{
  "model": "sound classifier",
  "dataset": "synthesised sound scenes: up to three everyday sounds over a background",
  "win_length": 400,
  "hidden_act": "relu",
  "depths": [3, 4, 7, 3],
  "kernel_size": 5,
  "label_smoothing": 0.2,
  "init": "trunc_normal_002",
  "residual_init": "zero_last",
  "muon_scale": "spectral",
  "momentum": 0.95,
  "nesterov": true,
  "max_steps": 19200,
  "warmup_steps": 570
}
Rows from block 14, named by matrix and row number. Rows with one number belong to one channel. Each number is 500 + 50 x the weight over the matrix's rms, rounded and kept within 0 to 999. All counts start at 0. Numbers have three digits each.
# convs0: first width-5 conv, stride 2 (model.blocks.14.convs.0.weight, 96x96x5), inputs 0-13, a 5 kernel for each
# convs1: second width-5 conv (model.blocks.14.convs.1.weight, 96x96x5, transposed), outputs 0-13, a 5 kernel for each
convs0.7:524483487548598516543471498462423437467500493505485539509494492499499490552514521506508494535574525516444505499512532533507421407423461528528474427480488421486478459478436476487468431506406407591496572533479540
convs1.7:571547529522505480457383435472411423442521462512476526537494459483489578499453455461463502495505474500520506503474451507503584620601642517514450419421481543499540549475465498486499383427476472472521481506505590
convs0.8:501464495526499417476472501564475403457500460455517510536573495486448485553539490493529590523558524363385528514430559522415464508492428463473488516441550499489482435519553501552454492481494573487449417501536620
convs1.8:528487494546556430509474474440522576497404414538485491552436524468465502535479467396506673357497445524505505518492497490482498529563524548530497508312534455478468468392408488458445547435521478478594451470507608
convs0.9:575535516498522528509480504496569490610531532494539447546576492540438493573387453497512521577610472434518434425508425421546592460413432516447551454491552565433462464472475422424452604540554527545399415452444391
convs1.9:658528552505476501498533459435460488491514550381462511531483508467458449498522494558463472483455430487543455495500522523503465441454461456430451505492432455445491498495523467522437393469489521472648514494531572
convs0.10:463480432491482456450529518559445477487589601523467545465493467452556498519510500538550528447429478491450571485494461465491591554569507433517530558517444327445449514489497452436383536438502454511439510515437506
convs1.10:433497558479492478427489531412506505522539461536518430464484463496535485462560491450448457563485462466547527469515538481452515563472532528507520580488494471507459516418465504527464468448528456472500472462451458
convs0.11:418427502393522511463490420487492531421447436498429466501448440493413515498519503482520527390442559570616547501532529593559576543565548475463517489532428368481492511474516564591509454500465460457547476481466431
convs1.11:413422455513451492498434473481489465515443372469464444431427467480462464508509522533481529426516505539510450414466450483490509531489510572569496453480547555557505457469440463471520522493435479456503523507540549
convs0.12:494504539519510540504482492577687617467464506446480527512538490456449499538483502483479472548503549607641361492508559523499589541508483532499555538587384500396405368552563466392311478439511491438517509525578528
convs1.12:448511474520499490475555531479574606484523583526433465451517342506540466628409362470554498401502480493399419446419472483570481474533557456481503510504474503522461521547438501512593419484448502584513490483553501
convs0.13:533539571535434384464518505472498547480463383463514534545442474451536474496564540579489450539549507480446508519541562515520459474475477538589507574541430420567478369488511530558455481420494525524592562595475429
convs1.13:502559538462408463525613510646457435448500509513448479512571523523426447508564522477544526475522505497524462503498462507446454507434535430435512508420537503543477448501506512473475446441548558509351427516445379
convs0.14:489458525507497524495487450493564561486471505459420429420498461547525565551455542530509524447491581579583522531565531518494401448528576519464447504534556462505406411590553508465377503528535435494637585538548429
convs1.14:549549520530507535550441545502503469478463553497573551492544485517452535608411428535461444340499477407416399452563503445464467457497473519476418454481570495458519497421549458439409548537420526581420436537481485
convs0.15:566479398449468444507499519539573458510521512443457471465477571544562539511524505503476504461493516512451529441526486484514455466457589532530495533514500505544467478471477532444527421453444523552564580478474491
convs1.15:610598544542518468547562567484529512507482543569551524550488535513552575547450485578562476551556493475535479457530542509446407441420403516534511489497551513524486456571583587556601488456462387413489558542524505
convs0.16:505519516524433526467510469358434353504581535439421475512550518517530493533473422510473546481452430437452429452453472472493485471483524471434415555597540471471510488510516515531455591570537459453537514467511556
convs1.16:516488524480415508501490478449572474545471466570503473493481531498473522528529435476438649371476446419477383473577558482414434468460553561483443463390582547428429429524518631593614469519525521498540505563597518
convs0.17:491525528558505379493437478470482422408484569502435496537480483543486504480425428450517505506467421486512543525542532599551513474442523479460454502512442435450488439388488526515596548564585385512516459568455574
convs1.17:442416511512542495540470526442509547551529519557500463472450518599506439542485473447451566471501476546629521514555566590396456473524528512529506492432530544514475499429489474418437516447524496493553533475539551
convs0.18:563518486523446487525505551578476529395483483469527542486488446416459400475630509538513498431450487492504598558512530530500538504513449446483463464502557449495420518559568545532535464447475430410513437440426407
convs1.18:462497532530506494467496446428501523604552501510473403533563463503485492469539544515482439555472550562608556524503537552472509536515553533486504538518509469493510527499512495468500459452532558513515520497492419
convs0.19:500473535482444514505492469538483455523524476485499487480493566603476502563509532532558557624588555548435492479542566560570536473570516465534512568501548548608552479502569527486424503443494528477418400436407477
convs1.19:583489525467399527488479515476424416491421421439572470484498566475398469645563491434508528541505568518600485495497535565502462529454427532508487520514491540443474468551485510556520509498535376400452412470477493
convs0.20:419490487496574554582466415512430505406412530568525519512531489577477489491471485488605520600522454496490457593440538514426459473571538558494439522526557476414467545452537453459595427455476485554468481564531539
convs1.20:522491513418476520441465476511515394464447489427513481454423612558532492520469458466498528607650533439546562548519524519458437466468469490548508590620527479477560551504551469475515457594536538508594529502452555
convs0.21:486497428378542413488477586595553465519503472451448534465441392433480475408467459464459552535469444457467414414476475507390496497548453511572523565494318399472439451469497426529469555450479450503538496506581540
convs1.21:481586580542478476526608583584449468494535517461518521497450535527553569524504699487483481492507508500565529506518504579539482466509636522564513499436517467535481439567538497531578457518578447435510510501378377
convs0.22:459570540515496519510509478456472450566614585515492469488465487478592545483541486510494503406439488465529456513499511481518549573482479464439471414506471518491548478483529526499441514466510533490477470493523629
convs1.22:584530531449571527546540490551530498510499498504519561543595546571511489520442524398511532553529492463417541532534457468495479541561501405380414456463527526592483576549519542513534474449460482519533497479499450
convs0.23:472539487608571491571447512554479509479444473421451448478517545509539490511479485519575478444473466491454436446489485406518484424448474486438531459495506539494438523518497435467533543479577551589546498479448510
convs1.23:536543525504516392436471401441457483507476547525441574534501470489507497476463461479495512534554527510500448451519491510517508458539497485489404486509399443415436470516486546511483561592512530521568485477572530
convs0.24:551592561466485467455485571546441485433485468468435547509497428387440560546517447500497524576522488489496445386470456460448436455501524390434448455555529525481518475567565563508524481552536565523519433502416336
convs1.24:505471445505494516493505423469491480471514510467500443424538544554434430466546540459511501516591476515544588601619547518572535549584592525543519532477462459453523497428440401487436522501478430444586561525562647
convs0.25:453468504477611451469489532473510472516506529441519519487431485499453529526473510513533496614556508464459501576522593487588526512442473471478487520457520493500532503497488538601493447547570524554463479462431492
convs1.25:576536586515498446429509440456477351522592567456466501565504653552461510410526529535483409517460433477622512513567522575513489453390395460445442461590407413491513548535597588571563466460513552550462432491498474
convs0.26:532447508419569469473468518520398476493433418512509476544593502522511466464511494472443470571521505458405481441537445473439476495523464541520499503519484467436472532466492513540543399422487492440526453401469498
convs1.26:517546547539548438511595478441510570476453455532487471409447557609549472455443468532503608463508505576589474550603602629519459528447550500569500491509495501519491456489543552451528519457468560455500524484457540
convs0.27:431547491547494501463503509437680568394546575435478425501423431410546474420434413429462491557552543584486539498551474561406384503548469446438459423463510475453455413506483491436409560499509403510409412421411615
convs1.27:488447546516521558533566514463457541582495518482489471529474451484537495508531501487498541462462506521532455503576543475556527469578560443491519477450455508540502481562511487575578480536656515446536469568596563
convs0.28:495501521348506450476456445531457554453457399451528463471488487533521561539463477473540457540500543497491574477446503477392397455466446521516536530517513481470504485486548519548501569512598555496487498428516481
convs1.28:482514492522526614545533583578463490514465396490530540612509471437472496496474440499572491509500513518496535458422494524457439542536481479534528474459580548486412458531523480524434483416480474471481501467506492
convs0.29:490503561583661421547459489477615443431391561373461521429486461546392471467478492525545613473495486424460519517588477538456423546505460477434538536523437433447550562505528557551473543528507620646612489530488607
convs1.29:515479548575499569489481515528544418416585572495453522561542562408423392177594469492512563548528510501535523503489498512435443500471442535469469540574479495466518431535478430471553484547535563488471431532450394
convs0.30:560508534417451498496478466492467432481583675429362434438478470498527522582511530570571565464545499517494553576504479512547519533582450506468461506512376338582562645542524505428489601476476485544518526581512450
convs1.30:457423549552554545436429470464414516495509350479498515495503601472436461414429471476516467534507532497563438544525496524526533542473470535468511517555535409470521586351458506509491515487528530486376481534521435
convs0.31:438487440424483536548454499515535527513450374484498468569529486549516547499493536505471491510464477509487459494579538504547485527536496439469500365466582472525590424558526556462483678639494523463297443571500454
convs1.31:495535500507455561529491472427553539408450510587598490495455589564515521466440552490558556511480480549486412543448485553522485475490545493454475543432391405441441471575513544494471497524479519512518392444496525
convs0.32:491510500551649516519562469549543552495491437507489614527541490488495472503444464451533592478495436471507442520476539516489442448477467441504500483528479479463528605563589527461502471468449453469546465466475454
convs1.32:423467464564450514434404542449480493461506356349366457510474527514534400418394455555545453342481517486578464518425502583484404482493389501566491492542497552512545436586483384452531388523568539447523475486407621
convs0.33:504379464447482555563516474520426605625559415549502498445505444460494542520519483497541566429487534548636484466449442523472537534504541536480426513556611470400514572484495538504527459554557485462433529543499346
convs1.33:459477474450449511427520552498443453459514561498431551506435493478481536582509497478517620511642583476380526640522463435581541527514582590547499561529409365446425409579532434437526511510442432571519582496567425
convs0.34:465517495475474570495524464483437473474439458534496521483496574530469521492559483516496499466445475420506540523485555591516450504460570545541527554485458417519448504590487530496527555511604571618451496535447477
convs1.34:453494547527504572528558535464528546532615513569469384467454444589572494507461552526530477511460493483546455548541534555446440396496578521536561548498509527477520476391437493569503545457477481501482545543504380
convs0.35:435529621534568538538522607516467582550425435488514524536471454552521478447539569566536485500490455524476508528487543522537505539485470495477492521460595536627479459625508547541439622432505539566406408449554405
convs1.35:561527513509532588523494508592486509443520469519501488448369489499533532463580529506529437500518497533498568559509482562549515504495499526516511485442498504494539545597574503536575494460459532575480525441469591
convs0.36:527559474475500368404437497375530402455479595483469462501428577478450425520499482532452453451562495514508614536565504469516457489464439430539551562489410573455441443460452500499471565511532482506516515591514445
convs1.36:492545634554576500535579543570581583565451563487474479477541464511522509554538501486523395477564572482416489415504516539482506518516490454515493540515568524550521596518637527548557492498394504501585487494505505
convs0.37:470459437439601605571539498395389503538548510486441455605490482497475473499458449476455522436407448442444523531527466459647577536457448611520479477473647576422524513617462499522520517483356430471488541542585570
convs1.37:483481523429464473526504492548466486541555508466420415470405449489508496444499411455511599505543494527425541564495388526481415446498464498503501605562543469497497476363417486563594451505535538481374502516573479
convs0.38:485425422461659534434504515487487471460466476490442491530462519515468433470514547519502524533540477554482511523551489490486486469519574567576521437495598596490550580449433466436506541501477491582396404464555448
convs1.38:503553555500457473418477509568556484479566557539492445535424504536555516417422427507566547581661535486604533555483425543452518481529522451497492518547439404484499517517573514550538423445515655489536492524512550
convs0.39:580537567599497523491562493449527545432515533531472465493404562517504456508537542492465463471494487534450546523536514458508545449474520484512550503456552610501515443449452527501529447441451509474479537649561541
convs1.39:581501521438505528473475502456553521457434538466530491491520591476457532548436475445545540477594572545539427517462519442548614505496483497477472507479588462495490507490529504520512520607567469570547532586474519
convs0.40:501428427458394510496562445456397436492560467517527443462540491463514570574505494465536508571514490554501486478517484436396421528522535514578523504530513478428466522514442519454371452453524480397480566420603560
convs1.40:556452472462470592575459494546551466483483508497495558502468559497456501602468535507469455555536532467383581486541470499459429450454458506469485494510608531442444509557609572546492452499470534572513503501494372
convs0.41:503431437511569430494481531448447520505509414554458472524504424505514479499488510504461491495463459522489531557456528543420587484469478485516502511508451562533453380525535582481388588505503565474503516476638647
convs1.41:508531489566519446446512519497572507574501567578540496485450453506540511467512512519526452515531447451476516517529541573471515467495572497535465442352481536483498533496522522505574574490560500488502524558535556
convs0.42:454461385455436350423493456452459448569512533495472449506534515477535487508443446490483488514524538528522402471457500558445528469440403522508513487434491483440444499417474482518554618494426415417452536489569421
convs1.42:529504487437445382463409375455562516495452465578473526412450545536481497681515494453463444492518496506443549505565570523517527518471459414495512548563572512503502402507532538469501443508471515467548572505536522
convs0.43:493563484445507471528496545526532556592469539559502526467542424463472519535496513482535550391413498555628517505496500576463530549487552401444407393378570574545534458611549437448460582595566525492435374477464532
convs1.43:635566532455485450471469531481489516534446532440450485469467500505497516551417482450519424496565514536479523529519529502491457428506539560543506554588455485547522540537438496488440464455469428520526520455423410
convs0.44:500512483540489599554512464441475557531569562454511472455535484508548584515512523547538536411442471505519432442435448519502497560496471501454503361354331369469497514513468528498566498564542516443556493526482473
convs1.44:412493516524568569574510505481413473490541683627551577529527490520493492448473514556496472541510544505453494592485484509460490500451531596481502455538436477491431371371423527425485570574564480522280389433571472
convs0.45:434432454508414528497489441520465413443562527480447541504484508463500449455514505492482512547453480444519587434463486511492558532473476414461494504508445452501536530529460507506554470522504488490472399427514554
convs1.45:429454464419493507455482556521427439511542531428465518544566599538481525411425480496489503516527509474582543505515526447438499472525525542518530471476500470547552545459556509506554520439421400484514568586549395
convs0.46:505532585472522419458449465419622522567479485508568579502562491467471554551479451480468542569565546599552545502505488525467478451489452461480510510452521489448435506382441427399516447489443443387492615441464508
convs1.46:527473451493523480474539438445372445491568561461508507602501501493476524548538636594495450518535504467460464467522502505552524480434526475449519431483548457435426397557556551545567439467451489566567512480494478
convs0.47:571622454501485480468460480507475538466465427560406432528474515467481460418462493491536515452512497520510485468542535468555535548525626521541550476521493480509488512492546493577439547578572502679636546490487468
convs1.47:446522533407507523533566526516488511453504460489575586570436428391426504530595554481518454459505499561546442498522490545494444500555500489466435540470515529503464483580580502514561440430420513468616572598539490
convs0.48:507502491457541509527603508500485561578534524503442530543512436487436418395446492482475510527564483512563538539461453498411403464412435511520490574590518457413462567554459588549449577491577478530384468524548530
convs1.48:389446513484471492513502484499465521532619473406399392437456486501486535516580422438442503477523514497449445525514486512603546517531538418447457411397529497498550511386387425403436512506509540470507551457510545
convs0.49:444481513447434420456539486452442461481459585541451561463415484550486568506566542521465505455482473509423493497532505544432409469569552475482454430444454471464397403487490524429578489482547487467564526499540475
convs1.49:449512510457456454460459430441582518450522547488521489480518462512519501511394497543488440462504534470520481491519499411512529544440396565541549505443462466483428489452556536557491413560470514480398460513517635
convs0.50:508496488526617420476452437462409422514444517590521380489425455479443484517487587517511484491521531475484442533485543519450529530492538499432508495443464529474588576529460490473460505540551431448597524510406492
convs1.50:478501578530469502468394504528479446516493462450475415587608476493475465448399492497538591544532546487491547555548558436399460511464464476443526446480430401465491460504490509430477474509475571510475480495541484
convs0.51:513512529493507521542550466520510547437426400474430470580566519491483457428517521551636562482523454454390471535413522534472461482540512439507475501487569551491609575501485484516485502456534439552437515496466560
convs1.51:499495472459476573492396504504460475489471434383428480528475589473464466405553572476466567523456484497599592592514487497590509561549590476498471472505566509500439473593559542525548452492462489509492536483504544
convs0.52:476464448447445547574574549573514558592490368535563531472480594507509459455533547530485546439431425408478493529525500474513578613517554438454479486472488518502507501469495472623540485475422495495547487478533501
convs1.52:446508509500489401463511460457494506445472528574519485480414503548491477530433508543499462476503469483530507556478497553592556554606636420436447436408515473482513521495508554575608360418428435451542581531543440
convs0.53:480532479451486478485524479523518623541473426524480548499511484531480482477489489551472540484447437455491518514548509556477536478520479511521527521454431478520548613608563600527505571512541452489482453556494545
convs1.53:452464479407476498460510529560459468500503421516493472490445441467450474464537464532562540445441473522560380452449405424412443460475498506510521579617448480455431433546484478522498487477458483430552572565548425
convs0.54:509509494460553449487554465475455475478441384461468447514443489455461416513454496469502491438487451471438527502612511520495459474489521540529505514458488495616576540462446471426478480487507508529496575567578517
convs1.54:533474452413431432506434448483493497540504499521522590553526503510483489474596518478475510404516484456507438400524420463390425532483566362487492447409550475482449523462505518560546523488479546509522487528498528
convs0.55:608551519546444528508403411385621579552452407547541473511424522519541546521542484443495481499467492418379518573508568592438480402467439519482515463582648464461507452507509512549505479496499449537605609532557409
convs1.55:465469465485536631506526566460429490544531471462494401530471373446446434441488490444406461447498556546525502513466432388578500508506483493475478472553505470505516566522516533477468506494532472435567542484477412
convs0.56:468476481446387477517507450451543535479369461429534425538523512464528495455450490511512462538599520500400481446504538512519553490418523487455474480471422542542526526557555496545535443451541622541521531567425418
convs1.56:537525427578544529445463508472470497508515571535484401460441535448491483440561532506529562495547511583538562573552565597448440475515483506490471387451436449540464543534508554499501448561534523452551464430474494
convs0.57:670613513487520411422493492499478517437531459520490398478416490454501491495507496483453403413455493537489490506541550492457509470529536456508502543475484516541432459504477528496571493507511457463660502404462421
convs1.57:473442461430538470432450479465480497512489457512565523541567508524542534508520502486464467437494488468488467480510489478525476489521529499542485467495423476538493504531546462459435507442442507576574533575550513
convs0.58:487510472504521557527508522413467447463445449394466431444425530500538551539510499567510556446445444516564530468464488528401385397463410465524493459404472460509517535540521499535478562522538555525419449427464462
convs1.58:496443543500549529580566587469505527407500538493534449494518431480513543554472530549504499518532495429442406479528468432389405486494464504522501490497420423447486565433394474556544461543531488504455480501532532
convs0.59:430512547444665449451509452486584504582525454451457468547499494453479509476513523562539468556483492512455604527545515463527480549469485552481443479585455433466485469567454480513546510499522482578427448532542521
convs1.59:537543548561492523518454511572501492497568528543484520539486464435493491450485539438432489457495520480529513595513468460652642521599607495481520415451553510487489559497574532497472473485493530484495578468390523
convs0.60:566507420458547427463486573528416519504530495511376471491486453551483543607556517412528510583512558577572464476467478488540442487475551502497463502525497446472436435436528463466463578542427446535433447465498518
convs1.60:565528497447475438443551519576564584613441469474418481500584486462508581565761525446494502545527519509469530558452433548538538465429509433496537630501488525495512521475440456438520428464505484513504539463459501
convs0.61:543529535506453444528521525532577535443373449551611449434538439473489466472524505471422475603551481476453448530415423486602571542589516473480477517512537471514547514516538498499506446525618597551508469432410524
convs1.61:539565508505450430407395446503565553542556497488526476449528650438439468443622466485475533534461499519553564541509503594514474476512533488467496512530468429481377443580665612554501378345386468393530508572505395
convs0.62:531468504508578480476490465477466476507538618482490469481508476521501520511493507539450521510485506459446549595511503513592564518577524564479536488596489473508559525525508524494376426534524517631460492520497455
convs1.62:496514554507482551544511470450539461477466525462473558553476527552502452398587560543415441539528524500588536522530540523443489494503527474512533531565460500519552537477502508442502459504504537541539539542540558
convs0.63:525497529454510546520470503482632562424490468527507502510510480496534518472461453484518507552533476455411452400463486534437472455455483543496486433394463478502553647373504494533612391435408364498555547481480490
convs1.63:490597488509432415411467501548506546524479403494481488590507433497528458357536570427503536498528501529579494516556574392557559438463406442496537520499524518490477456609582520493387490486462476555419549509422404
convs0.64:422497445518431513482453516504524521451536543549487460454347448448494450521489474536448469465565554482452510474553539457476512470555522550533489487480463482490484445569563593475485540563547519471416436478579553
convs1.64:577582590518470550515422478477493483507510596423480508570510540528397490484597478523486474535431509498513522492470485513488587597486477466507488538463640509470488479502503452529557476547473516521475394522547460
convs0.65:504533473445542489511472495551345330415548553512509557488429507504543501560498499472437463498424445475433531522508484449467491514529528508462467517576354428519551554475464531541585504433539516576549501546553456
convs1.65:491521537476430413509468569498532570548533498406480447515447562544495565430476480461483588493518568427491451504562498438483504486490469518531502489515434482434479513516502482500436452478479457571503481455483447
convs0.66:427509490528617545455471482501590522526420404441532548469439389470476456502419535507534538444451492574502592499470449505480534490521514462447461440483548483452473614515524540560488438491482548424531526509509483
convs1.66:549588549557504528510538636558534478463433396472562557563522524460483464454485507411493584356463539517566502540525543529545495470501520477448424436507455517475475466575573524574640492510579460507402395398414479
convs0.67:437475433489572430479576565498467472540472345473430448532492455527461561491538473459530471451527486586547528451448503559512532484418519509454537489563516572485521517475429528554416527487536582593516532529525554
convs1.67:473457454473428530486525541487515448424407464538542505487538542528488478517363464456466529384515528555435387436471498557536501462481537590539532519397445473527558504554497505452529561535605535517431460465494528
convs0.68:508543524481528464515558610635587443392406486525446483509607530548530558517455503472454521399514597527506522529468449447578585532452477551526553521452576417441494552480537507536506606532470520547485483495379417
convs1.68:578528556451395566567482554574548538506481384471462390424482580540507529501568578534555547552509525463564586569480517534525590585507522572475495525556520550478452422482510537528588484465515494492509508547549463
convs0.69:470471427477469530465534474464490447473525498493538492550449418415434438460484477463474504447465463530510426509456495491494572506533484471384420426494457520517475508519487529511458570519504452519491476476522432
convs1.69:629567533534626592577593532604420410499503515528494566492493525512489484473421463437441462515518560446470484475523479413609628603549591549488507538655531491512515530532524562518514468385432479482516591609571516
convs0.70:550611537545582572515556497569529483528462391524492491474543510562464522537566473547496549626573535473471362432358434438404512592546455520515499614562603531505421491520553582533514605504461469490458432503434455
convs1.70:485504544527477547493524547565445490476436373484505478447481472461470494499618643553504484483474487539537515561536507536625607563522541432406415422463477474511487467499520525509519459471506497417493493483404292
convs0.71:498510565536544427453495501494468484471472473506558431532467460466428490444481518488505498478566529511520549532570560537544611557474464499397569452469418493508544447542513606525506484526510586559498399549539512
convs1.71:485424455465438368378372398398446430494476521485511543577568495507509492459517517467433494497478550518536396367480427446370515523460483463455491502500494506537475535447464505476488454397437465469549461485477505
convs0.72:395445452436472542537501525500492590478549480479498514516527489511488447454537452510513562452442485477526451482463506505546487470453484485504564500533493497493507479575514596518544523530528534519502538508428554
convs1.72:606608609581608472478531519515509486533466381492551575467444468459480531413448500476438430518478473494502513500523595588506500463446481534524387449576399385417435455537486517503499447481491484527490536529456495
convs0.73:461484438420464500447554521500468524513463476461471415554557522525445509512581496523493457528528532545504571478545512461507512420518498502551515477511608472554482501519508450397445640578419430388416336510445521
convs1.73:639509479526435533488490490416484498437513487551542495461526470482481506497545505488443502597516469457492504516512505523509492491524512467485535503466557522511494543516517502512579602481411466474524613573501530
convs0.74:509472425554579414502487568557443442470416411460520524492506581545547553534540528474526504521429414500479353465375539500549558497505564508523557570530580537501472533519498446487571492525468419498486470474416570
convs1.74:529505502477435545528530504567587508500493441471498560475445573531506473469478466529531575579489462562577627491485435530492436475436502504500477509543458442558531528478494429459519413423517507494584609573502498
convs0.75:407439465500496452439476457501430432461555538490520455460493497520471546506468514524493484408413517578593529496502531458490548517510556452467495501569473432458456485534509504500538485446517455431462500486522525
convs1.75:438447493517445559543533434383517466440444552562488500535537558489475530435458557474512473511478536463453471536588536480417498485489483568495555533512602549518485517462450470508426599567451501569384498509552465
convs0.76:445468481533595555465479469545488546506461481480475458472501458545493415466482504525505551450480507501540521485481470503492461547489560471451442502444486509485483464458547519479475599595565535399429485541509495
convs1.76:459482510486500583510470534478536546468496504416494507466494465483481433401433422515456475497478534552561545498507482501505556518524536568494460504575529517488476475503534493531489498464529500447533578546479435
convs0.77:613541539490484490478520497496468522551544495485477581486590381447502428455416561616522524552601558534518604458532491513423496542532443471485573554495450486449475483540489503486557559508465384464488582376444399
convs1.77:559510548500464593582421460430547473478606582550558501503557561575508509483506560483494442489516524505500442514509574491452495506562441521505417490451531443476512512525550591493573490554499440488571527451576598
convs0.78:555501459483506522530457456490504551472550608442455463411491569482561479600488442501548546529479519477370449515516575518500547495482501505605505468479453553488469526573486509545452423392476409569564458493520620
convs1.78:457388410574649461466493486511598634603524579595508517443526449497505528436491546582466549432500399472420500476532521486491434534455472455550474456452455556554560474436423509558563489507452502525442515509432461
convs0.79:515501598584405541536550502420373500403438476436464544501393521481438512515534466475475503442558489463504593558514482551562442556453420480525501478450433488486586373523519509542531471499593519475472440476510529
convs1.79:538538500538556580533489508471557540504516495423428561563586501482485458472476532473533538499504535476512450484583479456472513498467437497511557551534670556530592574469459456470414508573435519525458523482501599
convs0.80:458513468468558513515554473495492461453519549435413475497524483434478476432456411425491469367453479456459409441557530553472464470555590550466472388446457463509499454502497542517480512498511531551492450465404439
convs1.80:370463474455511488560506428489604499496498492454452497430477406520514511617586496527428510539548504502516537444482504499510484548538490536520486554470555532542418480459412488554448592572458489503477521493505423
convs0.81:463428480394519488411532493583433477453436396471517507490462474523516485513476449476517496569461515498434499532527465464441456540462473486511541547522452428445521628416431430494567521515522526512572420416387411
convs1.81:411488427535625521550551532516598562501449510495479506495421420498468462560460498560500498530504510488600483449500479471519456492504593558617522438472549583515502614455444521523524391507478399467579563452467463
convs0.82:617541497491525551493523539564528449481531411450455441527525461437535441502497480452499499541556493528453401425463416497523448494486468625563575522505484539472484566502468486477442412504578503488557560538521479
convs1.82:583461527432478449488538530556513482516503560548544493475556480477452481524530511482476434437518512530480581533613512529578555553514535408456479508536592503533530525542531536441507498427433554553412456509526561
convs0.83:441442444477567564488478509439637494504551466422417477562571506464522565550511530540489518449496470529477430535469499538548531491481485526506500463482485510506553521517516444470572531580517483554448432419475444
convs1.83:499516479496473529489520470410524519534529537430436515549555445512483428429504561526516494520545502480572382388467542512532492409413407441504501426432365472493481556573561562587532471518500494561541570511514524
convs0.84:596485481518529465467489479478515547517513442505504431535492446527611521437468493469468450537422435486345433488444452389497509499456476516495444378389474578539546620593524566536551521518595443521554568494417436
convs1.84:470437456528400484477436513437502511509457449399449493596485408456476481488580475488491539463552517450531546493455500465467480502466475391453503470527440491452464450559563534527547510443474529477512528501523510
convs0.85:526534539465451501489499611521531510508451510447469567560541474499484503512477486542540540474440478473417439500459526520503488499467472558581540545468502561496526475492567455513475529532471504483548534538529527
convs1.85:503441435497460561492530562388511548512506513477442494569571572566553442568496544551535552320477530577565472453492584525411424465458473467516520506502521513489546521530499501524514463580538464451524432524547503
convs0.86:539520531514536515507513534547528494545526431503439459467503587484496538547526508492502478603673595571485485494490475465564504571536529449473520465494548556474474481487423494431466469483450498443504535482481458
convs1.86:456554544471531584483438490539475575560479396526471443468426384429495497683607482447455435474525566575451550494454483491421497493498533555518533550501512480482487490460443496518595438487615547436542489467478542
convs0.87:551503424438515449532500486533564619523546450508540405487459438467518468480466504470535553512513570485477533504520586614564477514440512613525575493534593524462433588489459533479532436519438501446430442480532544
convs1.87:493519511556451494520474513494601512466546540509401465501452425495462502482577541486423453513534483463513482516574503511603535413499508405484545500512567516475495473454503500497520485478463516441465516552562536
convs0.88:502598547499534565582553543575485508498463333395463482519508473436501548545567488440476467490468567512622473425450452472501462452434459379527497520518640633503445446577554522469405547582571514363540518451517488
convs1.88:508558531491394590544496478392395429514583573471511480512532572638480508493402464557448578450453456516538589529552484491455479530518464463526457418459471506472499558463457510463482498526429504564501442559505497
convs0.89:573540493474427498485498441431461518560567562527473462498454595632502474442540524531466494604581501487447490522441462477541488529482478589530473533440416510533561588505583565456537402392481499557496507476512471
convs1.89:489477507435465480431461492447521556497481503415499493554547591526473513338431585534599506509434520467443417494469603486449470484367369442510505466455528463468520612499539523458433437581518463602490483472474573
convs0.90:500527453505550519556473443486526569512477432479396505472513502526556439445517508527459521481441483510461425445521454518474440430426429478451438475539419487415403552426462478539530415433554457488417492491473503
convs1.90:504484472477417495553543582479492456526419383529621523473443570509524492519563449471474549466498472595641465441548545513470399457454543518569524508496549571476432472511460540498495476518526531457427447499557623
convs0.91:494544494551564493532407497457469497525549491406452511503583581490458376441567509479527510458475490458487560449517485443473463482469458478464447471462502497505540502508458565488530523560507503551467604391548511
convs1.91:494495529429405601604488496509443405501491443501590616551593501535521566482528474506554536509517510493505507476558479508407473517534490561520512526547604537529452454505522528536608511513474462506414505528454479
convs0.92:497430519574527440492480545446447570488561520502504427571432541448530497536462460446477576430515474449470487500477448470502443431569421519453526491558563555506515375539518482458511504494511502537353464462515518
convs1.92:443515510439440495489491443444547516488444492499511527499512378498577532426471490538519550417458463518488544505573475551584509596490528500495419487406543524461437429332453445413529544570518513521541567561488506
convs0.93:535488417508479515581462533525481505482504562484526482519494389481484573510520515473536485504531525492441584544545566537462463498526527448488543466550482493427560481502439565474543433420510480451483419518466505
convs1.93:500524525491482592604456477603540543582492411468444496561575478482495473459432498577499523468455510465489582535505554476525494492518548414421451366401769600507469490487513503503473473473468518541453515520445420
convs0.94:487472504498570461440462420484436499431475480512486540494505463577531507533577595494498494483471527543429503495580479543414464438378366477543496513530565581463411422503488498523453593568546485512471549503553479
convs1.94:416499592532582513511446426488569487456490608468483481497469394431509521544437481496440521448495515483505505468532471474483448449486506515522485490364564452483436518508508490498504550472475529457518469472576648
convs0.95:450550451577510604590550525488624544494483463541493577450536538481509494585492446536494603465459517408481490474521554574562550542519538608554586629574517508512512538465520466504536514497552500551522452513459505
convs1.95:484428520432358522480538506497434468454513436448428492568515557506445521460547436461453548478477499539553624619548465470557564521526502478506488489484450512463449451517542529490484492466515524471601457533527494